A small image classifier, trained from scratch.
Model: 32-pixel images, arch convformer, patch size [2, 2], depths [2, 3, 3], widths [96, 192, 384].
Data: trained on drawn branching plants, 145000 training examples, 12.2 epochs.
Rows from block 4 of a small image classifier, named by matrix and row number. Rows with one number within an expert belong to one neuron, the router's apart. Each number is 200 + 20 x the weight over its row's rms, rounded and kept within 0 to 999. All counts start at 0.
Before each expert's rows are labels from the 100 images, of 14848, where the router gives the expert most weight on average: "patch colour" is the nearest of a few named colours to the mean colour under the peak. Only what is clearly more common there than usual is listed. The data: drawn branching plants.
# router: router (model.blocks.4.mlp.router.weight, 8x192, trained with AdamW), inputs 0-95
# up: expert up (model.blocks.4.mlp.up, 8x96x192), inputs 0-95
# down: expert down (model.blocks.4.mlp.down, 8x192x96, transposed), outputs 0-95

# expert 3
patch colour: white
router.3,193,219,217,211,201,225,196,186,204,216,196,164,170,231,166,208,198,170,211,195,221,192,209,185,185,202,175,184,170,182,191,180,197,225,215,180,216,166,231,196,170,180,192,195,238,180,159,210,172,203,227,228,197,187,208,222,219,243,231,203,160,199,173,220,181,212,225,228,179,208,230,192,200,199,224,192,195,193,208,205,218,203,221,236,187,195,195,218,223,220,234,249,206,195,177,181
up.6,227,199,208,185,223,181,219,221,227,219,209,211,199,177,199,156,207,182,189,194,232,170,185,188,201,213,188,203,192,195,201,222,170,172,211,171,221,196,228,215,194,184,177,202,177,216,209,203,248,176,204,215,202,163,204,232,192,185,215,175,154,196,160,200,214,186,215,217,201,168,174,194,229,208,180,212,164,186,202,214,210,217,176,181,215,216,209,212,189,161,222,227,188,212,217,195
down.6,192,188,197,220,203,192,196,218,192,227,232,184,171,160,189,205,195,198,231,230,184,184,219,172,184,194,232,183,183,204,188,194,191,189,206,196,220,195,210,224,171,215,195,236,209,224,259,202,209,197,196,182,175,211,182,206,224,212,187,203,192,167,186,241,206,232,195,201,211,236,218,215,197,163,210,194,183,150,201,182,176,199,209,206,205,163,204,200,209,248,189,180,204,219,204,181
up.7,242,194,162,194,223,200,213,196,210,161,217,184,194,161,199,182,166,202,226,224,209,214,176,186,192,212,180,201,229,213,188,169,194,200,198,192,201,177,188,208,181,189,153,194,206,194,230,188,175,212,201,174,192,205,189,203,204,208,157,195,213,186,204,222,204,226,225,216,190,168,213,187,178,212,217,174,168,191,183,193,165,185,187,192,207,222,183,227,231,229,188,184,217,197,180,186
down.7,213,237,202,184,187,209,173,203,186,193,199,196,184,209,225,202,230,213,166,208,222,205,222,194,222,205,212,199,191,177,221,221,195,243,222,195,228,216,178,218,189,190,196,184,166,213,230,217,189,202,187,188,212,191,211,205,204,187,228,218,231,194,239,195,239,235,229,196,193,198,217,178,204,192,201,234,198,197,218,176,190,201,199,218,227,224,214,178,185,213,152,170,195,200,212,245

# expert 6
patch colour: grey
router.6,175,213,172,195,217,210,200,227,198,203,180,236,237,221,222,163,199,211,159,199,218,192,197,191,192,182,176,223,187,208,213,194,194,205,224,211,160,188,163,171,154,176,213,212,221,218,186,214,208,184,186,178,216,205,207,188,176,203,227,213,212,168,208,163,200,228,220,234,204,197,229,212,167,235,213,214,184,212,173,221,189,180,237,206,180,201,206,187,179,227,203,225,232,222,206,203
up.6,200,184,204,223,175,201,210,143,210,227,197,242,192,167,209,187,209,200,261,242,206,197,217,231,201,191,232,226,192,214,195,228,230,166,197,214,183,198,192,202,170,231,189,182,223,198,202,202,216,203,218,192,218,165,214,217,222,210,175,203,182,187,181,199,224,193,206,194,217,208,188,200,179,182,228,223,203,193,205,189,213,191,210,227,184,200,244,181,206,169,177,207,200,163,234,204
down.6,223,174,187,223,239,213,201,234,194,203,214,185,196,186,205,202,205,164,199,212,201,192,220,172,175,213,194,203,205,223,154,174,210,205,166,217,168,216,205,222,227,164,202,234,179,223,187,204,173,188,155,197,198,186,193,199,203,199,187,223,202,166,256,216,198,186,196,218,181,209,209,178,202,166,198,154,204,182,197,204,170,210,224,205,193,215,182,185,189,226,219,210,185,168,222,230
up.7,192,162,192,206,180,244,199,156,252,186,215,190,146,234,196,213,186,205,209,187,207,226,165,208,204,227,209,190,205,218,198,213,209,233,200,184,209,221,238,168,208,191,179,205,216,211,205,189,238,207,203,199,187,197,252,188,185,170,211,215,178,234,221,224,213,216,192,247,200,187,204,171,190,245,190,198,196,192,192,184,207,209,207,210,187,194,214,200,235,192,185,177,181,199,211,168
down.7,226,205,200,220,199,185,185,206,201,214,187,188,181,174,190,234,199,193,204,202,207,215,171,207,198,182,199,190,244,189,193,170,194,207,207,203,245,172,199,192,201,216,260,198,180,168,222,192,209,215,185,186,241,219,207,173,169,213,206,196,189,217,202,195,200,194,225,198,220,197,167,221,217,200,199,184,224,208,175,191,185,202,220,179,214,177,183,180,173,193,157,195,190,191,222,188

# expert 7
patch colour: brown
router.7,192,150,250,203,206,207,204,204,210,208,205,185,215,197,217,210,200,178,171,202,187,179,171,192,174,216,180,201,184,187,218,175,164,197,189,157,184,175,192,213,210,180,178,183,179,216,205,199,207,210,204,200,236,172,187,189,229,214,195,182,191,245,200,188,190,197,207,176,203,215,178,204,229,165,185,233,227,202,170,199,228,169,147,221,197,195,195,175,219,220,177,195,199,216,206,173
up.6,200,176,203,234,214,172,238,164,180,216,184,188,190,203,228,194,170,170,180,214,196,207,203,182,191,223,204,212,232,180,214,173,213,184,184,188,176,180,188,187,179,186,209,224,240,194,194,172,190,192,218,193,167,194,227,204,202,204,192,191,189,198,212,171,210,205,197,216,170,182,193,201,190,208,158,182,196,200,150,204,200,202,208,214,182,222,178,246,218,180,192,182,198,201,191,198
down.6,158,217,188,179,166,177,205,206,184,172,206,184,193,233,192,190,167,194,181,205,188,215,159,196,231,196,202,157,229,250,216,182,191,182,231,234,176,192,207,202,211,227,214,184,201,177,202,208,215,199,198,222,217,186,199,201,227,178,207,205,196,190,210,195,193,201,188,218,185,148,203,208,191,184,200,221,229,230,233,187,199,209,213,202,192,188,196,160,213,176,226,212,219,212,196,219
up.7,226,209,228,219,240,246,188,203,210,181,195,221,210,198,202,216,202,207,205,213,231,222,220,173,191,208,179,218,196,197,213,243,183,175,217,219,207,191,180,220,203,175,172,209,213,181,214,244,180,213,197,207,198,200,215,210,185,213,181,181,189,161,190,197,188,198,214,206,174,197,204,177,248,189,214,189,156,234,199,227,244,190,173,241,174,213,206,186,206,184,200,216,212,185,215,204
down.7,235,215,197,187,196,167,198,201,185,197,187,199,195,202,231,195,184,192,217,176,218,149,194,199,205,216,215,206,213,194,213,210,209,257,209,221,194,210,219,214,191,242,187,233,225,229,215,234,198,186,185,203,212,175,187,192,216,223,198,165,192,236,187,208,172,204,200,218,176,182,176,197,181,193,220,184,179,161,222,200,188,160,215,191,241,196,245,185,201,208,211,211,235,187,200,221

# expert 0
patch colour: brown
router.0,181,206,238,229,176,206,210,186,192,203,220,170,197,182,201,244,206,232,225,222,190,222,190,196,207,220,181,207,217,211,194,203,186,210,190,200,219,196,208,230,186,178,165,207,172,228,160,179,211,219,160,187,235,163,179,175,200,216,234,209,189,182,185,200,191,192,218,241,211,205,198,210,224,179,211,212,219,201,214,188,185,210,207,222,184,179,168,216,225,217,191,229,184,200,220,173
up.6,202,212,201,231,211,213,171,143,159,210,172,196,214,209,200,195,168,200,214,204,208,168,192,195,203,223,181,216,213,240,185,223,195,197,179,192,197,196,182,221,193,172,180,199,165,201,164,186,155,174,185,186,223,187,177,184,168,199,209,222,194,226,197,168,212,185,206,188,209,228,212,202,188,208,228,188,177,208,188,202,184,231,166,204,196,183,224,218,181,216,191,206,184,188,193,224
down.6,177,188,222,234,185,175,179,210,174,186,194,216,204,209,184,195,194,197,209,184,183,197,212,202,203,206,208,217,169,188,186,240,229,194,193,205,193,194,240,191,225,220,223,200,213,155,205,188,217,228,218,182,199,213,217,205,218,218,202,186,228,181,200,216,211,177,205,190,187,188,192,192,194,211,169,216,204,223,164,195,165,194,217,179,218,219,213,214,186,176,219,182,194,189,179,193
up.7,228,228,206,200,212,215,186,231,234,217,192,174,203,160,184,228,198,221,199,205,179,209,200,172,190,201,175,212,210,210,213,218,229,180,189,194,211,185,210,207,182,175,206,219,199,200,216,181,202,168,218,158,210,182,182,187,202,216,171,172,181,182,172,217,191,203,197,193,243,189,206,228,227,192,191,161,224,185,200,229,171,199,191,200,235,240,207,200,218,187,194,196,228,165,220,202
down.7,200,192,210,172,228,154,159,209,207,184,213,184,226,199,239,197,176,196,197,190,211,194,169,195,225,210,203,180,203,202,191,198,180,208,196,194,198,197,169,217,204,218,213,181,239,182,193,195,243,227,174,196,220,223,183,231,187,187,204,211,229,215,200,191,212,209,194,219,242,190,203,187,168,195,208,180,211,221,204,176,206,180,230,180,184,176,188,222,190,201,183,189,210,169,174,199

# expert 5
patch colour: black
router.5,210,151,194,211,197,202,246,227,169,184,192,199,194,198,223,175,192,199,227,246,216,181,165,186,195,211,188,202,169,219,218,188,190,227,191,192,211,180,203,213,181,202,201,247,184,195,197,215,206,178,232,187,199,177,174,152,217,186,210,207,189,236,233,180,209,151,225,190,214,200,221,204,185,229,245,206,187,178,215,206,194,181,196,212,153,216,196,206,187,195,200,219,215,204,218,239
up.6,238,179,197,195,162,184,157,206,232,208,236,189,181,197,224,190,188,198,207,220,205,174,204,226,227,208,193,203,211,196,225,192,206,224,184,202,214,210,191,204,210,197,189,162,211,221,196,211,144,226,184,205,192,193,201,244,182,202,193,187,189,193,224,238,204,229,239,199,209,171,188,181,216,221,181,224,173,185,196,175,205,190,214,218,196,179,208,174,210,216,203,207,214,191,195,238
down.6,175,196,208,179,232,240,212,195,230,206,201,192,197,198,172,178,180,217,204,192,221,199,191,192,184,179,228,151,193,221,196,224,237,226,186,195,210,176,184,171,212,217,211,207,196,208,225,156,243,230,178,186,190,204,214,203,215,194,195,202,212,181,202,188,170,165,205,185,172,218,202,191,208,134,199,180,181,190,196,154,227,173,217,198,227,188,216,175,232,203,186,212,172,171,192,231
up.7,188,196,180,176,182,156,255,226,192,208,191,192,208,174,205,205,196,173,214,192,207,194,181,202,222,232,202,148,202,189,181,180,201,205,199,218,205,215,205,192,175,203,219,218,181,218,214,206,263,205,195,185,204,200,165,173,177,190,167,204,249,218,209,215,216,175,220,204,184,212,225,211,215,230,214,200,173,213,209,177,189,174,194,203,191,204,201,208,196,168,214,199,208,190,200,228
down.7,229,195,187,173,211,243,220,223,187,190,183,192,202,233,203,207,183,219,211,188,206,212,182,201,184,210,215,239,183,209,227,215,193,229,184,168,191,199,204,195,203,209,207,217,197,199,232,223,174,169,200,207,213,234,178,167,186,189,204,173,169,218,195,190,161,155,259,200,229,235,202,171,187,219,178,182,186,176,198,215,211,208,209,184,179,186,174,194,172,201,198,210,233,201,201,208